python train.py --arch="transformer_decoder" --model="autoregressive pixel model" --dataset="cartoon faces" --train_examples=101725 --image_size=16 --horizontal_flip=false --levels_per_channel=4 --vocab_size=65 --width=192 --layers=10 --norm="rmsnorm" --norm_position="pre" --activation="gelu" --mlp_ratio=6 --head_dim=64 --fused_qkv=true --bias="all" --qk_norm=false --parallel_block=false --inner_norm=false --positions="sincos" --tie_embeddings=true --init="torch_default" --residual_init="none" --optimizer="soap" --beta2=0.95 --lr=0.0029 --beta1=0.95 --shampoo_beta=0.95 --eps=1e-08 --precondition_frequency=32 --max_precond_dim=512 --one_sided=false --adamw_lr_other_params=0.0015 --grad_clip=1.0 --steps=6500 --batch_size=64 --epochs=4.1 --lr_schedule="wsd" --decay_fraction=0.4 --final_lr_fraction=0.05 --warmup_steps=130 --weight_decay=0.05 --adamw_weight_decay_other_params=0
Rows from block 5, named by matrix and row number. Rows with one number belong to one neuron. Each number is 500 + 25 x the weight over the matrix's rms, rounded and kept within 0 to 999. All counts start at 0. Numbers have three digits each.
# fc1: MLP up (model.blocks.5.mlp.fc1.weight, 1152x192), inputs 0-95
# fc2: MLP down (model.blocks.5.mlp.fc2.weight, 192x1152, transposed), outputs 0-95
fc1.9:544516559540518496509470508474572489508485548538440493540504481498483512456480481520501504521473470472531480528486512501487517468505471498488513550466510514488535477494505481484473526483525524511481462533522504531490506522511496491530438479501488465520491517499474514497483495476506494483
fc2.9:497526510458491544517496480527461490474494472506474469498489483452531540519489500489512551524523482468493545489455478485495532541486497496509504483519503528540459475503515475523502494498521487499517518489501497486490490509508512508539521503516514517492485475482517490515523516493507478493
fc1.10:492507487482558542523478484520461485472494511477498465483464486516482491531506487472519472512513530531511497460475510492543509497491490485502538497513495485448571522488510490529505488477487472529540493515519517517499492484508489477501520506484519478501505522474500525547501517466531502504
fc2.10:500448487488530475515489521492463507483477484485468507512536530482521491515517474488495501501580484507528446490487488481500530527495477534511515500522471467478500520492543512503458501501521513496532521476501540525486506503488510516460508493511522513508528506443492516508528498514487512508
fc1.11:523488498530511505474510494511508512498492540442518501484503539505446513503466545514475532470527510494516510441488536517450466506519517483515505498465522481485523490512515504490475491548511479485479523513488469462474471514473485459529520497506464420466438497467524508523534489531502500515
fc2.11:506484559507529467505512481497525534517473539490473539571455517524519491466497481484463511508468493525554469474493505483493489549480535501527529510524426458552510490516474542550498521519515495529512515498495479500508492487493476467513561489495505478511517501472478449485524483450488473523
fc1.12:495554486523564502521502488517486531498485513483505525511475483468500485497485544473525518537494520506483470465472494507545502515459493503514459548444514482450507495499487511540476505505489501515517502475514509484531444472489469493525503506491471515503502511480480509520498519456519468550
fc2.12:480490490509494483505479507498522469486487512514496465498498484472521515497484504479463482506529510542503488518491489460518510500486493535516537494527453470479539535495526469533482507488464473517494467462507509515520546494501507502449501497472503526504520493480494506479503499514487501492
fc1.13:502527464514507528502476495492525488474544531495489543530501460480519519476445496498518464501482516533499517502526525457510527477534478538498468546511506503507502486503538518515472495479470511487462493473514524473514485480519474518491472498526517464509505484482509494491459473528484480489
fc2.13:500500445478485494524544533523480492493503495501525500498489487478521498488474510498497436480477513506485468524495519487515506425545529498503519509469516515499509516488490504503505496529497495522462502492509526497526509471503539518504491528511452566498468511499501523502497441523466494507
fc1.14:540505489447486479494510512506473489479474503516497506495506464469463480504521460500537484509527527503515538502477453523489504507490456501469490467456524504497496523551488453465512512485465479502485547499565473498457484504524507500481488474491510485524456523510488521542515481481527468510
fc2.14:472504537516504499488491554463468551499514493512492471482500522506506491476492512492478485537457518487481469486511521511497504566519514486516493536488491516486484493503538506448453442547493526537496488509512498453503500496510496482496498497481481520489550503463472474478494494504491502539
fc1.15:527483502504464484525520542506517483511492554531479480482500530495488544499533500488498508479493499511503535493552531470530498509501539572525494501516501536512531488504557557493470544547489504484471511537486518469519539519511535487509467527526502526541500515481521452480494501502528452527
fc2.15:500493508526525486484499469490503496533534500492526474497490494480461502502469498548479435483475500480486487492473550521520468395499494520471497504480564492460474549495486506475541509490523510482531488524525492505492499510480516481525492502489505546481496532555485500505500500538498522464
fc1.16:484510499490522496525495502512470504518527539483567531517511525527441506468459461520465496501511510517504527475505495490477492511530486520537499482530468505524516524501462446494455517520474510471494483538512530520493521500527515507500480452544493535520472548501543490468487493521455525526
fc2.16:526451517494500499536505530503505561488469468493522475512491483485508505522479464497509498464504531515470494473491513497531487488539465492496521514521517506516498532523518513512482479503524511450497445503568522499495488528473497502551481493512539480523503550492483486504479470476494502487
fc1.17:489501521503507524459533535552480487483529514497507456533528536460504479487477476484490558499503485464517496514480478523534465515494516511479476514489505497509494526508499503494522534488485521505521501487513498532526471516519494457461535480462461508529467501483480469483510525520503507524
fc2.17:507524507523521535497508507484496480504530492531531512480494475483503531530526498482524460464504535516499497501481525519491498509544495522507482481505456491487514514480545509547506496536531480495539472469509467525483483463507548510513498475509496522512522521506508547516517508512536481480
fc1.18:517509512520498516504485492488506495493484511516470495508514518500513497508497513488510514502497501498490484496479512467489500510509506507500485513486512517499505485483484482498466491489512494505482508514497496503512513488486485508504492511518497486509511502500498483526508495497518498500
fc2.18:503478510500502487478496517498495503493511496502490502505510475513503503506509499507497527496484512495505504498503481487504524544486482492504494503498473506508503480516516493516497508496499477492491497482495527492519521512492499493505517527503509481489512498487500492506504499503503502484
fc1.19:544493517539481455518495469500514500488516514474537485533543532481486515494448479505510489480527506533470498549493558503498492489521478514492492473546488466464492502573514506486489532531500459459483508505554481512510513499497487529520542522501545515559472597500480499521527502482517500505
fc2.19:483515504512525500505464473498512470501482508473515505496495505507574518463504504522474554524472444501480545506509475457479526563449546476497475511478441454525481475459463463518475509521520466503517510518488506522521516470467512517515523509513530473525506528508490523484476487481483493452
fc1.20:515525497502479491533512500486476510518461506506485496491531518520501502521525491507504513488501495496502492508487497455498500508512499491495495517476483507503520506485496490488500511491477497483502518501490492508495499483481490499505492527502505474513486502498507506516528502498520491510
fc2.20:523514517494513495486505501498484526494487515466477512516482499492500474493517487510507516489495496486485507483525505499498534567477525474482508485501502522501509490506511499518493493516508491508515484492490529480516509508487487506498490492500491455488527511501501489499508519515496480503
fc1.21:507503550454534480516502503426501470505496491514451518477470491470498511538508507494463487521471474499510473517489467498504537474476523564485531496509448534517493465465533493518486465465490493451495484504508521523503512496510498528486525508502510500479461485495505438489492488528493485505
fc2.21:512483511498527519517539480520507534504539460466520523496469483501502481491467496473433527497453510477494513505451468517480513481469474495494505493500546498488505488518501494518482494540516489485532503495532460516454482487442473508555490480514472506467501505493478501502492484457525548458